A small image captioner, trained from scratch.
Model: 23.5M parameters, 64-pixel images, encoder arch vit, encoder norm layernorm, encoder activation swiglu, encoder moe expert_choice, encoder num experts 32, encoder patch size [8, 8], encoder layers 6, encoder width 256, decoder width 384, decoder layers 10, decoder norm layernorm, decoder activation gelu.
Rows from expert 27 of block 2 of the image encoder, named by matrix and row number. Rows with one number belong to one neuron. Each number is 128 + 24 x the weight over its row's rms, rounded and kept within 0 to 255. All counts start at 0. After the name is the row's rms in percent of the matrix's.
# gate: expert gate (encoder.blocks.2.mlp.gate, 32x64x256), inputs 128-191
# up: expert up (encoder.blocks.2.mlp.up, 32x64x256), inputs 128-191
# down: expert down (encoder.blocks.2.mlp.down, 32x256x64, transposed), outputs 128-191
gate.15 096 [ 76 117 126 146 111  98 104 119 117 122 125 125 157 144  65 164 181  94 112 149 156 119 101 141 123 161 121 123  99 158  95 141 127 142  98 124 109 105 143 155 147 145 132 125  90 137 126 164 120 146 118 133  90 141 135  74 124 161 169 134 154 146 140 114]
gate.16 104 [162 164 113 159 142  83 104 109 154 125  95 119 105  74 138 139 126 105 124 127 142 105 134 137 102 173 140 133 137 148 131 124  94 112  80 146 128 135 109 120 116 176  86 143 127 110 132 150 132 106 150  95 129 119 127 144 163 152 134 163 126 169 169 150]
gate.17 086 [ 79  99 177 107 153 152 142 106 128 131 151 158 173 143 123 125 139 128 164 102 104 124 102  94 131  92 141 163 141  79 125 149 142 117  80  65  89  93 130 156 119 154 122 110 110 143 120 120 130 165 125  91  79 170 146 121 147 118 103 113 103 138 128  99]
gate.18 095 [128 118 132 139 140 131 102 141 108 153 127 139 149 169 148 176 157 163 120 111 129 132 118 113 126 119 129  89 110 129  91 143 130 164 146 127 120  62 118 157 103 119 146 158 109 145 124 112 136 140 134 113 141 175 116 143 144 143 149 101 130 176 102 128]
gate.19 076 [116 124 147  94 120 105 117 103 109 128 144 130 183 125 115 122 145 157 104 164 149 135  59 113  93 149 116 139 106  93 141  77 110 129 126 132 134  99 135 150 136 158  87 111 111 167 154 178 173 183 130 108 140 138  91 124 135 129  96 140 130 140 106  87]
gate.20 091 [113 158 135 125 118 122 108 171 119 140 179 103 119 135  97 116  84 117 157 192 165 116 119 111 127 137 127 126 109 164 108 145 133 108 104 184 153 131 118  85 115 121 128 122 136 165 110 119 109 101  92  99 129 145 127  87 136 161 135 108 125 160 133  87]
gate.21 090 [133 150 141 119 134  99  99 133 118  74 175 132  97 132 143 123 100 107  98 144 119 122 115 163 130 163 110 128 169  87 145 160 159  94 115  63 106 100 178 137 135 133 105 118 148 131 171 159 126 140  99 130 116 114 143 124 124 138 131 132  99 150 137  86]
gate.22 108 [119 112 138 121 156 131 138 142 188 123 117 132 117 115 127 148 131 116 107  88 118  57 119  99 140 181 141 154 160 108 119 133 118 106  81 124 105 127 127 128 153 137 135 113 145 127 154 147 150 147 150 118 109 138 160 117 133  79 129  97 152 173 157 111]
gate.23 075 [159 135 158 124  85 126 105 144 164  80 151 178 173 169 105 144  91 136 138 118 154 148  99 169 123 151 123 136 122 128 135 156 130 100 125 131  86 121 144 163 132 116 115 125 132 133 146 152 158 144 119 122 146 139 114 146 165 123 154 127 110 125 119  86]
gate.24 110 [122 121 103  66 101  94 104 124 132 101 131 158 142 163 167 119 157 135 109 129 154 101  98 146 125 140 106 120  93 173 111 129 123 137 131 171  99 145 108 137 147  86 128 143 101 160 145 139 154 145 151 168 110 131 113 118 113 122 142 120 127 125 130 112]
gate.25 136 [152 142 141 125 110  84  92 130 112  96 117  73 158  81 116  88 146 107 117 156 171 114 115  82 103 147 119 140 126 163 132 101 104  99  87 135 107 160 143 131  75 201 151 144 102 104 127 144 131 153 132 112 148 121 112 153 131 139  99 151 138  83 148 108]
gate.26 107 [128 104 129 139 100 147 106 105  87 130 124  68  92 160 132 104 129 110 140 157 143 131 140  99 137 107 101  86  99 137 129 125 113 135 166 139 149 117 144 146 117 157 157 141 115 118 129 131  88 132 144 120 137 141 135 120 124 151 146 140 115 137 141 161]
gate.27 062 [ 97 152 130 127  98  86 103 172 135 105 147 139 142  88 104 149 132  99  98 147 163 139 110 117  95 158 152 131 107 107 111 127 126 133 124 106 106 100 137 104 144 168  90 134 115 113 185 158 125 136 105 132 152 115 129 101 146 158 138 103 166 135  94 107]
gate.28 110 [ 95  89 151 114 148 142 132  88 128 143 181 143 114 121 137 155  92 127 147 120 108 142 113 136  80 130 134 125 169 127 156 147 139 148 103  45 150  95 152 118 162 132  80 120 144 124 116 123 146 127 125 152  94  95 175  91 110  92 113 142 143 176 132 128]
gate.29 104 [150 133 128  87 129 101 124 122 144 118 156 148 169 140 102 113 123 145  92 160 137 125  83 132 126 150 143 150 116 135 130 159 151 122 112 116  99 110 138 118 151 109 107 150 130 147 171 190 156 139 105 134 136 132 127 107 131 126 146 120 140 159  98 102]
gate.30 089 [127 121  91 117 136 132 126 163  76  96 139 134 146 136  82 144  84 125 129 115 130 135 113 136  94 136 160 128  87 134  83 114 167 121 113  99 108 117 156 141 118 121 136 173  73 169 146 143 147 190  86 145 121  83 114 130 123 165 129 131 135 140  98 121]
gate.31 152 [138 149 126 148 127 144 126  92 129 119 166  93 138 159  93 104 122 112  97 166 129 137 116  65 129 118 114 156  96 146 141 108 121 104 156 141 134 115 131 107 147 129 144 156  98 144 107 146 130 150 122  99 152 128 144  98 169 151 169 155 142 148 143 131]
gate.32 086 [108 116 101 122 133 122 155 138 128 115 103 120 111 115 141 109 113  76  63 141 126  86 117 104 150 147 125 126 130 162 158 135 120 162 110 129 129 107 123 146 195 173 138 133 161 109 175 117 182 133 148 128 135  85 133 105 114 141 115 105 156 159 160 110]
gate.33 115 [145 156 129 143 146  84  80 124 133 164 104 127 144 121 112 158 171 122 118 120 135  92  88 102 130 159 132 146 129 180 116 131 135 140 157 111 139  94  88 143 140 153 101 148 128 102 131 147 130 116 156  89 154 147 100 118 160 122 133 127  66 147 130 157]
gate.34 103 [ 85  94 127  83 140 124  93  90 169 133 134 155 134 135 139 156 145 100 131 102 142  79 113 117  97 153 162 115 132 104 121 115 162 122 119  87  80  93 174 134 118 121  90 119  85 138 112 158  91 139 145 139 105 122 125 111 149 130 124 160 150 150 129 133]
gate.35 111 [ 82 142 129  98 165 110 114 122 133 106 157 135 168 156 106 142 134 121 103 130 134 130 119 105  72 156 161 151 103 102 102 126 140 130 115 108 113 121 171 128 117 104 118 125  97 180 121 142 109 194 104 120 116 139 149  98 135 149 165 109 151 131  98 108]
gate.36 141 [133 126 160  95 137 118 117 155 128 125 141 140 160 131 134 120 161 131  81  97 135 147 102 105 116 104  99 146 127 154 139 135 104 157 108 116 117 126 125 153 142 110 104 107  96 139 160 144  98 202 123 125 129 127 173 149 161 102 153 147 102  91 122 117]
gate.37 084 [ 94 145 125  68 124  90 125 127 126  89 149 144 113 110 119 106 143  91  79 159 133 116  94 151 132 140 130 136 129 124 127 120 138  81  70 113 102 112 163 148 117  85 112 113 115 152 153 145 131 169  84 136 117 107 127 128 139 117 113  86 129 120 116  75]
gate.38 090 [ 88 132  98 126 124  77 114  99 150 101 145 115 156 136 106 114 122  81  86 142 103 117 107 125 136 130 149 139 139 104  88 128 151 114 112 102 110 109 153 136 143 116 106 145 154 180 145 166 120 162  89 117 107 143 155 126 154 160 173 116 121 136 103 100]
gate.39 101 [100 146 131  83 169 156 138 100 143  83 103 104  99 140 145 119 115  98 128 125  88  79 144 112 119 135 131  94 117  84 144 116 143 156 119  99 106 121 154 114 115 138 160 115  53 147 112 113 100 127 140 147  84 127 136 122 106 114 133 123 176 153 152 125]
gate.40 111 [125 153  92 158  96 110 139 108 155 131 154 107  98 110 145 176 130 175 148 111  98 142 133 126  85 124 100 126 120 133 100 160 133 141 113  91 145 131 102 123 132 160 149 115 158 134 159  89 191 140 119 141 123 145 108 143 125 143 121  68 128 145 140 129]
gate.41 082 [135 153 100 142  83 102  76 138 141 118 109 100 144 120  91 109 105 105 111 133 145 156 107 109 117 178 144 120  80 133  96 103 122 152 127 129 105 164 136 135 162 126 117 147 102 114 132 147 151 135 113 128 109 123 138 129 126 175 146 156 140  93 119 164]
gate.42 092 [113  97 128 168 113 136 104 109  99 127 167 146 156 132 135 161 150 127 126 123 159 132  91 114 101 107 150 131 115 104 112 116 157 121 101  77 108 119 180 139 138 130  64 138 173 117 119 147 127 146 115 142 113 156 132 120 142 149 137 158 111 145  90  99]
gate.43 115 [161 117 122 156 112 131 120 104 107 137  81 135 115 109 168 130 158 165 127 107 145  70  99 141  72 133  94 136 113 122 178 129 122 141 141 147 107 108  93 122  90 170 100 147 113 108 129 132 147 137 162 115 158 139  97 133  92 105  82 182 121 165  87 151]
gate.44 080 [114 140 116 125 108  70 108 105 121 157 133 114 117 111 107 109 100 130 129 161 152 128 104 133 121 149 159 114  83 171 139 103 149 138 108 170 106 129 163 152 121 153 108 166 100 136 123 154 131 120 112 125 102 129 149 108 135 151  95  95 155 156 164 128]
gate.45 094 [179 134 139 165 150 147 135 162 129 123 107 133 189 122  99 142 140 155 103 107 137 149 102 103 119 116 116 142 102 154 127 104 141 106 129 116 132 144 111 151 132 108 127 117 148 148 117  95 120 175 147 111 178 149 140 128 165 102 131 166  93 106 106 111]
gate.46 115 [108  96 128 134 148 122 109  91 162 146 127 189 169 153 130 184 136 120 138  98 110 142  88 118 103 113 135 146  86 112 120 126 155 169 132  98 119 119 114 169 119  77  81 156 128 153  92 136 136 159 116 141  83 120 149 100 155 108 170 103 138 124 129 134]
gate.47 077 [106 156 132  67 126 106 115  81 157 129 128 144 104 142 144 124 143 138 114 124 130 123  80 162 111 111 122 136 136 131 137 142  94 120  76 113 144 111 126 177 106 121 139 118 145 126 148 104  92 128 146 121  77 109 135  92 130 132 123 129 109 126 141  96]
gate.48 087 [121 160 123 119 104 109  98 140 126 151 144 122 152 128 104 130 114 151 133 160 137 124 124 135 109 156 123 143 125 162 147 139 124 142 111 154 107  96 125 114 105 137 107 146 115 106 133 165 141 130  78 109 121 132 134 102 160 131 136 125 140 152 122  93]
gate.49 114 [178 163 136 146 139  86 104 132 129 112 142 165 179 170 126 114 126 159  94 133 113 132 128 139 155 127 140 161 112 132 157 114 112  88 130 134 122 135 110 118 117 109 117 128 134 119 101 122 115 117 110 148 141 114 118 121 140 101 122 145  92 111  96 122]
up.15 086 [ 72  82 126 148 122  97 169 159  97 159 132 138  98  77  81 154 139 127 143 112 143 158 155 157 121 143 149 131 144 121 131 148 136 146 109 146 107 180 122 136 135 163 128 114 122 110 117 107 113 116 141 154 109 149 133 104  92 125 148 131 159 133 106 168]
up.16 113 [ 91 131 113 116 160 147 112 160 102 127 169 134 137 117 128 116  88 126 102 142  90 159  93 142 143 114 137 158 162 147 141 138 143 100 148  85 158 112 148 101 156 114 134 125 165 138 127 124 165 126  99 149 100  72 176 114 132  96 152 115 122 100 115 104]
up.17 081 [105 106 210 103 137 128 169 112  87 165 154 102 174 105 137 107 107 144 140 133 142 121 111  92 130 102 150 125 104  80 115  78 130 122 145  94 115 139 159 126 116 144 112 107 124 134 125 117 126 171 114  95  85 114 114 117 134 133 115 161 113 132 168 133]
up.18 080 [143 116  91 111 126 103 153 101 134 103 130 114 131 119 123 124 130 145 100 156 165 103 150 179 148 134 111 142 135 109 162 146 109 103 134 145  82 157 114 108 136 113 129 128 128 129 137 130 150 123 114 142 146 142 130 151 134 110 103 135 136  99  87 126]
up.19 077 [147 130 119 155 144 139 136  79 110 104 154 144 153 130 134 115 130 144  91 124 127 134 130 149 120 163  92 116 123 116 173 109 148  98 146 110 109 164  83 132 138 133 113 167 118 100 139 131 162 170 149 132 155 117  87 138 106 154 116 145 111 136  84 112]
up.20 089 [115 107 100 138 151 120 137  66 147  79  80 152 133 147 134 136 156 133  91  85  81 144 136 143 121 107 148 133 132 111 136 102 141 117 143  99 121 116 126 138 150 146 107 110 111 123 109 108 148 165 166 155 147 113 165 142 110 122 132 165 113 115 115 161]
up.21 087 [110  93 112 128 127 167 149 187 106 149 120 107 105 100 113 159 146 121 136 119 119 131 122  80 109 135 114  93 162 138 107 127 111 190 133 143 105 161 108 124  93 148 159 132 155 158 101 111 135 118 130 109 128 139 148 126 106 132 144 102 126 144 155 187]
up.22 115 [145 180 141 133 117 103  87 108 107 122 150 132 166 133 124 128 111 128 118 158 142 166 139 149 120  79 124 114 146 140 153 122 114 116 147 102 144 105 129 141  99  90 122 135 139 122  94 129 152 108 104 117 111  85 142 158 158 146 156 149 103  54 123 141]
up.23 079 [166 129 144  96  95 133 131 133 154  87 145 129 133 164 123 128  99 116 150  95 117 132 129 143 154 107 135 108 102  99 130 175 142 125 119  95 144 131 122 155 119  88 127 156  90 158 127 131 160 173 110 127 167 135 106 133 144 137 138 106 124 130 123  82]
up.24 100 [ 86 145 139 112 145 116 135 119  99 171  97  81 153  96 107 127 142 116 139 119 108 134 167  96 132 162 130 103 132 129  91 108 129 147 156 112 109  85 143 115 128 188 124 106 171 127 128 171 118 154 148 141 136 116 161 121 122 151 118 105 154 122  87 120]
up.25 151 [139 120 138 155 120 142 111 136 101 130 104 103 115  92 152 126 136 137 159 140 175 135 154 100 120 110 124 118 111 165 127 126  82 148 139 167 126 155 102 143  99 166 153 137 101  89 112  85  97 118 161 121 127 151  80 147 109 140 107 146 131  94 171 140]
up.26 117 [ 91 124 136 128 148 155 187 128 138 154  98 146  93 145 157 123 126 115 167  91  69 136 143 179 131 150 123 118 160  87 147 106 122 146 149 143 111 121 132  81 121 134 119 104 140 120 121 117 119 101 132 183 102 127 136 120  89  91 120 136 142 122 104 155]
up.27 074 [ 86 139 132 112 105 127 107 114 101 138 168 147 113 124 119 139  77 131 160 168 119 120 143 152 133 136 138 137 108  83 152 152 149 122  80 104 154 168 175 117 125 134 126 144 137  99 102  90 111  87  87 138  86  96 158  87 139 137 131 109 184 131 121 112]
up.28 118 [ 91 131 147 101 128 114 151 152 121 120  61 126 152 155 136 107 114 100 132  96 159 132 173 133 131 134 146 123 116 138 128 136 144 127 121 158 125 162 126 134 102 101 177 137  92 174 123 121  85 113 112 179 142 125 113 142 106 121 134 128 165 106  96 128]
up.29 082 [153 139  80 116 128 124 127 105 132 129 149 136 149 136 130 124 141 182 135 130 116 118 154 124 140 126  72 144 123 175 108 133  96 131 166 124 139 111  84 137 141 115 152 168 114 143  96  85 149 153 165 115 125  76 130 113 147 120 115 103 109 161 142 116]
up.30 098 [170  97 134 174 148 166 158  96 134 118 139 103 177 123 101 136 128 150 116 108 110 141 134 146 123 141 133 124  97  95 130 127 141  74 135 129 103 168 132 162 129 135 156 150 130 148 130 120 121 142 147 151 162 148  93 150  97 129 106 134  95  97 108  98]
up.31 152 [102  99 106 100 128  81 109 146 110 138 124 175 123 136 151 150 142 134 149  94 159  97  97 143 135 141 140  77 141 138  99 137 151 154  99  96 105 115 151 149 116 104 102 113 163 150 132 120 120 129 113 153  94  84 140 122 109 120 129  99 120 125 117 118]
up.32 087 [135  85 202 128 128 103 123 131 140 146 142 148 107 177 150 149 172 127 127 114 121  93 138  71 135 110 121  99  98 105 119 140 135 136 162 117  70 136 115 121 119 168 138 130 110 119 147 141 111 127 143 145 162 116 108 101 150 123 124 116 169 151 100 137]
up.33 115 [117  85  80 108 110 148 143 154 133 110 160 121 106 123 120 126 102 155 147 131  83 151 178 159 150 112 136 129  99 101 155 160 134  94 106 124 120 162 143 126 133 108 178 145 151 138 113  70 143 115 107 167 120 126 136  93  98  90 139  87 172 107 118 117]
up.34 107 [ 81 127 136 104 126 143 115  62 152 140 113 118 103 137 118 143 124 109 154 130 128 127 137 148 133 108 154 115 111  97 154 126 130 100 149  94 121 105 177 127 129 132 158  93  98 110  69 130 107 128 108 122 126 115 132  96 106 110 123 124 172 136 147 170]
up.35 086 [127 110 112 146 121 110 134 123 140 134  93 142 125 124  87 139 113 164 137  59 135 112 141 161  85 166 136 170  99  74 113 126 107 113 108 125 110 118 104 146 100 119 130 137 124 107 127 154 127 152 139 158 136 142 162 134  88  67 128 155 112 131 101 156]
up.36 151 [101 141 147 130  98 149  89 131  93 168 133  74 128  91 107 100 155  89 130 161 164 144 106 100 109 138 125 114 131 174 132 115 108 151 145 140 131 113 178 108 154 158 120 106 154 105 127 158 117 133 153 113 139 128 142 115 133 139 133 177 105 127 140 159]
up.37 069 [145  88 163 129 126  95 172 102 159 100 130 154 121 102 138  87 137 105 144  99 133 168 160 141 126 125 159 187 150 150 153 133 121  82 104 102  91 128 143 142 151 160 112  97 129  81 112 142 129 115  94 141 117 142 141 163 106 109 130 117 135 123  77 114]
up.38 076 [145 138 103 100 151  96 128 104 147 126 123 126 139 116  76 125 130 140 168 115 146 138 187 146 103 140 141 125 110  87 148 128 133 131  97 126 149 196 144 101  95 163 141 111 124  98  97 118 121 120  99 136 120 102 148 118  83 111  82  75 165 120 167 104]
up.39 108 [152 161 130 155 105 139 121 127 118  99 129 110 142  77 148 121 123 182  97 136  91 183 160 104 132  82 127 165 142 133 154 118  81  78 139 143 157 156 141 148 146 130 159  94 168 113 121  88 113 132 118 128 140 155 132 159 134 115 122 127  82  95 127 129]
up.40 115 [114 124 158  95 120 142 114 142 109 100 118 150 176 150 120 110 131  88 130 127 186 122 115 139 156 118 141 166 142 130 173 117 109 112  85 172 127 126 131 138 106 103  91 127 100 127 111 153  77 134 144 107 142 105 139 145 136 102 147 186 137 117 130 116]
up.41 092 [ 91 139 108 134  89 104 121 117 128 116 142 157  95 122  93 136  97 158 162 139  82 113 118 136 130 113 150 147 126  98 135 118 146 127  96  65 148 134 149 107  69 158 115 151 123 105 106 105 150  99 119 135 104 120 140 130 108 127 110  67 141 151 137 131]
up.42 091 [175 107 173 109 145 143 150 130 129  94  93 147 173 160 133 143 154 139 100  81 142 128 117 138 142 119 104 129 113 125 141 158 140 126  98 120  84 112 108 134 124 118 120 132  63 136 155 156 130 152 154 151 150 132 102 138 137 132 136 184 148 105  88 102]
up.43 123 [128 146 118  98 112 127 138 144 125 131 168 145 102 103 151  95 135 153 114 116 104 139 111 157 142 152 123 104 177 108 120 161 137 175 106  78 156 136 134 100 173 101 135 127 153 135 146 122 163 151 123 147 108 111 170 133 150 115 138  97 145 110 115 135]
up.44 089 [143 144 127 111 116  97  61 150  96 130 160 126 157 107  98 139  91 118 115 156 141 118 153 167 139 157 134 118 131 179 119 109 149 121 174 116 139 139 125 126  78 131 137 173  78 123 111 126 140 125 145 141 134  98 120  96 110 160 141 127 102 120 140 119]
up.45 091 [ 92 133 165 125 154 123 115 107 114 148 131 104  93 117 116  96  97  97 143 173 149 109 123 108  98 137 145 145 151 151 133 114 181  98  95 110 108 138 150  88 160 121 128 112 158 135 100 161 132 124 105 116  89  99 135  85 111 170 151 169 139 143 161 140]
up.46 101 [115 134 166 151 149 116 139 134 156 123 129 153 128 166 160 138 139 155 155  93  97 134 162 138 124 129 119 113  98 131 143 132 152 193 139 118 145 117  93 105 136 154 115 103 116  94 141 104 118  69 147 159 141 134 141 128 135  95 105 122 128 129 131 155]
up.47 084 [109 122 133 128 118 151 117  94 142 103 111 126  80 152  96 151 157 130 172 110 110 138 122 136 120 141 120 148 150  76 159 156 118 196  88 103 141 102 119 144 133 169 115 119 155 128 124 121 121 145 138 124  97 128 117 152 147 145  83 112 142 105 137 105]
up.48 074 [152 110  99 152 140 146 128 102 140 122  96 130 112 157 153 154 162  90 107 106  98 118 119 120  90 113 118 104 112 123 105  99 118 120 187 117 126 123 100 149 143  95 138 142 105 145 147  95 136 143 164 137 158 154 119 150 113 134 156 151  83 145 129 184]
up.49 119 [ 88  99 145 116 147  96 116 114 145 133 122 136 151  93 139 122 100  89 158 121 104 128 138 121  91 116 171 135 186 128 140 105 147 101  83 100  99 133 155 141 100 152 108 104 137 128 102 111 112 114  97 144  87 153 127 127 114 120 141 143 170 126 152  97]
down.15 091 [150  97 113 137  70  89 146 131 102 110 150 138 133 120 128 116 124 170 137 124 150 150  96 124 111 161 127  84 120  80 142 177 104  99 152 105 134 141 103 113 168 152 121 114 140 114  98  89 155 152 103 139 113 126 131 143 123 122 142 114 162 133 138 100]
down.16 107 [161 155  99 124 144 148 148 128 127 122 165 103 114 131 102 123 104 168 114 146 127 137 128 134 126  73 110  90 122 179 108 121 131 129 137 101 162 128 146 114 103 122 170 131 142 142 100 103  96 139 181 134 152 144 164 175 119 115 133 148 127 133 109  96]
down.17 085 [112 161 146 116  80  93 161 136 124 162 126 146 172 129 131 142 103 134 152 134 103 155  96  94 154 146 155 152 124 119 140 111 139 102 119 128 144 105 134 108 149 145 151 127 133 148  98  97 183 143 127 113 108  81 156 127 138 132 142 142 126 146 176 105]
down.18 088 [135 121 141 142 144 143 136 131 109 123 126 116 146 104 118 148 115 134 140 146 131 136 172 121 104 141 138 112 174 152 161 134 168  73 148 144 105 166 154 108 100  96 122 127 143 130 120  85 135 106 105 132 147 130 111 171  81 132 149 128 119 128 121 106]
down.19 094 [140  84 125  98 147 115 135  82 103 117 121 123 148 140 157 108 110 107  77 128 124 132 122 118 109  86 115  99 128 133 157 148 168 159 133 108 133 128 129 165 105 142 137  99 137 114 125 150 157 129 147 150 128 130 124 140 101 107 101 107 166 122 153 161]
down.20 093 [109 164 120 121 104 154  97 117 117 123  91  86 111 130 110 129 120 147 146 123 138  74 169 134 134  99 136 145 115 123 148 112  98 182 124 139 106 159 162 143 119 136 136 102 147 113  99 117 127 123 143 141 124 131 137 117 102  99 128 112  79 143 179 125]
down.21 091 [108 120 113  90 127 140 168 108 171 125 106 144 135 139 120 117 143 171 118 134 130 113 151 134 142 168 159 126 106 141  97 162 101 147 145 157 117 183 111 144 136  99 182 116  84 115 146 119  81 119 145 176 166 140 128 120 105  98 153 143 137 144 128 118]
down.22 108 [148 129 138 146 129 152 110 135 103 116 121 125  64 144 117 162 158 145 162 120 149 130 193 157 146 120 142 118 118 136 130 135 106 122 128 130 118 135 102 112  97 152 139 120 105 117 135 109 137 117 176 138 180  93 116 146  73 137  93  97 122 132 115 104]
down.23 083 [ 96 111  85 115 100 159 159 134 120 171 130 123 145  97 143 114 146 143 162  91 130 161 128 116 143 120 129 130 164 105 119  83 114 138 162 105 121  93 152  94 133 166 144 154 114 137 159 149 132 123 118  99 108 138 151 169 145 137  98 143 131 125 117 138]
down.24 112 [ 90  52 148 157 158 132 138 109  77 125 148 141 125 101 100 135  84  98  97 134 121 139 162 120  97 154 131 133 110 132 101 116 134 126 128 133 101 163 115 113 151 161 127 113 119 129 112 109 142 114 103 161 130 112 114 134  86 139 135  93 145 126 118 180]
down.25 138 [128  98 123 156 129 122 116  80 137 147 145 117 142 136 143 111 120 104 130 131 149 103  79 110  59 159 139 153 120 131 125 134 153  84 146 133  89 108 139 137 168 137  86 170 115 137 131 161 152 141 121 145 100 150 117  93 102 152 130 121 110 129 148  95]
down.26 111 [119 158 113 144 122 122 147 154 130 118 138 155 101  94 142 129 162 136 114 131  82 133 163 148 151 159 145 102 142 119 124 141 119 121 136 129 135 164  88 147 147 105 184 113 111 102 132 112 131 123 202 144 153 131 152 125 153 135 105 125 190 128 149 169]
down.27 090 [125 108 139 115 107 153 135 131  90 120 176 137 123 149 118 123 105 151 114 101 126 116  97 134 104 134 154 126 130 148 149 118 167  82  98  88 158  77  97  86  97  85 114 146 157 125 105 153 103 100 106 130 128 109 170 135 121 166 135 167 127 151 113 109]
down.28 114 [129 103 159 103 126 109 114 128 148 166 148 136 190 110 132 104 132  84 129 148 150 113 136 123  84 145 141 164 148 122 136 112 140 119  92 142 106  90 132 127 160 125  84  97 154 111 138 152 125 132 117 142 105 110 115 134 109 121 130 147 141 117 101 147]
down.29 089 [ 84 128 140 130 129 114 125 126 133 132  97 120 142  92 135 130 140  96 116 117 119  65 159 148 129 132 133 100 114 189 105 108 125 119 140 138 115 171 127 137 122 120 139 115  97 131 131 121 109  93 139 159  90 129 123  96 129 134 158 105 155 124 140 185]
down.30 095 [155 108 123 115 147 115 168  99  95 106 155 137 112 140 139 132  99 150 100 124 158 134 136 125 154  83 142 129 145 173 119 151 141  88 171 150 122 105 162 138 128 106 164 153 126 164 111 113 163 156 158 126 106 148 115 118 106 153 107 130 109 188 176 137]
down.31 129 [117 115 135 161 159 101 144 146 114 108 109 131 119 144 147 131  95 136 167 122 106 110 158 166 131 159 121 102 135  91 139 107 142  92  99  85 130 120 134 135  90 112 143 108 128 116 141 130 119  97 133 193 163  99 116 160  95 137 148 137 183 106  86 140]
down.32 093 [130 109 150 146 139 117 186 129 127 131 135 151 167 144 130 114 115 135 124 131 140 141 151 162  99 178 161 115 151 105 139 103 148 107 132 116  53 143 134 112 146 132  85 129 157 118 137 125 124 157  68 143 105 136 113 119 147 153 142 141 123 166 109 125]
down.33 112 [ 80 141 115 103  93 120  85 148 135 169 134 117  84 129 150 153 122 120 133 161 129 125 141 171 139 159 125  86 151 143  90  63 140 118 142 125 120 130 135 122 107 108 115 150 134 110 133  78 104  94 126 141 147 124 106 150 115 122 101  93 139 107 154 145]
down.34 101 [142 148 175  83 193 103 103 162 130 126 117 133 200 119 149 108 126 110  80 112 138 115 115 105 168 118 127 159 167 133 118  78 109 117 129 129 128 128 125 140 151 123  96 128 118 138 129 133 107 135 131 137  98 154 173  97 117  85 133 139  81 126 133 122]
down.35 088 [120 133 147 174 140 130  81  93 117 120 173 152 121 148 137 152 117 133  91 132 123 131 119 129 163 104 114 135 137 141 112 119 156 103 138 126 154 115 111  97 123 117 104 170 153 131 161  82 143 119 133  97 131  77 156 132 111 172  95 119 122 168 133 105]
down.36 122 [105 149 125 126 129 107 124 133 167 123 170 125 142 109 112  93 108 113 106 154 154 101 119 147 100 164 110 146 138 162 102 158 164  91 157 184  86 114  95 134 109 137 114 159 145 105 140 111 144 129 112 111 102 164 105 110 138 146 147 110 126 126 141 111]
down.37 076 [135 120 154 119 150 135 153 136 125  87 119 143 102 116 146 149 156 160 118 137 142 102 110 165 131 106 105  86 115  76 146 150 135 146 153 103 122 108  78 106 156 131 141 122 164  85 112 119 123 120 110 107 102 123 136 100 102 110  77 122  83 159 161 133]
down.38 089 [ 97  73 169 126 140 129 108 160  76 149 138 164 112 135 154 149  93 158 117 141  72 145  92  81 137 127 140 120 132 170 139 111 120 125 135 143 140 129 140 108 122 109 136 114 146 145 112  92 182 116 127 133 144 101 148 132  87 191 107 143 101 124 125 112]
down.39 102 [124 137 128 165 104 131 112 124 131 112 143 101 130 141 117 117 133 130 150 168 120 123 135 144 152 125 110 105 108 155 132 154 159 181 138 114 148 119 126  93 119 146 170 164 123 142 147 120 128 117 120  77 140 102 107 121 127 143 128 121 159 138 122 123]
down.40 118 [140 129 115 145 157 129  88  85 124 146 135  97 133 135 119 126 125 150 101 137 146 121 149 158 150 115 135 104 137 135 137 123 133 116 118 154 121 125 139 148 123 113  93 111 111 119 135 131 106 115 129 138 115 145 151 153 119 131 150 169 120  64 131 166]
down.41 098 [133 114 176  98 133 118  87 108 134 156 175 143 112 161 102 150  93 144 101 121 131 144 129 112 129 115 157 155 180 131 144 145 150 125 147 100 129  90 132  93 121 101 129 100 109  91 158 130 148 136 137 162 102  94 139 172 146 127 173 123 129 155  89  97]
down.42 091 [108 126 114 158 115 144 135 121 174 125 114 102 161  86 137 138 146 129 137 104 123 153  96 141  97 171 115 147  84 132 115  95 110 155 150 137 134 104  94 169  86 176 150 153 133 165 131  72 132 108 150  75 113 187 124 107 103 137 121 116 112 138 141 148]
down.43 110 [118 172 112 134 116 146  80 154 110 107 144 147  84 121 100 169 153 122 137 113 134 122 135 132 140 137 118  74 119 166 143 179 142 141 103 140 139 117  97  90 133 100 173 139 108 117 140 104 159  98 138 125 146 125 142 127 142 183 118  91 139 167 136  98]
down.44 098 [ 69 137  99 150 139 135 114 116 115 155 148  71 121 123 123 126 129 102 157 120 118 105 141 123 103 202 129 110 103 114 125 146 130 132 113 117 116 128 179 120 123 141 121 168 113 122 126 116 157 128 133 149 153 128 128  96 125 128 124  77 134 155 169 146]
down.45 098 [148 132 104 145 121 128  75  99 148 103 141 111 121 126 157 129 135 132 145 156 159  76 142 137 121 133 146 117 119 137 175 131 143 118 147 135 123 129 128 105 139 153 110 112 186 108 121 110 156  85 146  89 134 161 130 143 122 128 123  86 146 128 165 146]
down.46 109 [158 145 139 142 177 166 124 120 126 113 136 115 140 112 137 126  93 147 116  89 130 138 168 108 183 110 134  98 122 124  98 125 132 125 156 167 173 145 130 141 148  95 195 144  87 155 160 143 137 125 139 151 150 163 160 107 173 108 171 136 139 130 126 126]
down.47 094 [160 120 145  85  90 146 106 104 145 106 126 147 135 114 119 107  75 104 152 137 157 144 125 106 138 122 142 140 140 160 126 124 113 114 139 132 158 159  68  97 161 114  86 107 162 104 137 130 120 163 105 159 117  97  96 151 123 134 130 186 136  79 103 131]
down.48 085 [ 96 109  92 160 150 161 118 117 127 122 110 112 158 114 114 128 108  93 112 106 132  84 168 143 109  92 139 132 143 133 141 127  83 145 135 134 142 150 213 133 123 137 165  90 144 127 154 115 115 113 102 117 115 183  92 120  86  81 127 123 117 104 159 146]
down.49 117 [123 115  99 156 138 130 121 144 153 115 129 110 130  67 153 125 112 123 105  98 134 111 152 118  75 145 111 118 116 163 105 102 132 106 149 112 117 127 128 102 139 144 114  92 141 146 111 121 160 109 119 138 121 161 116 123 119 159 120 131 160 133 143 156]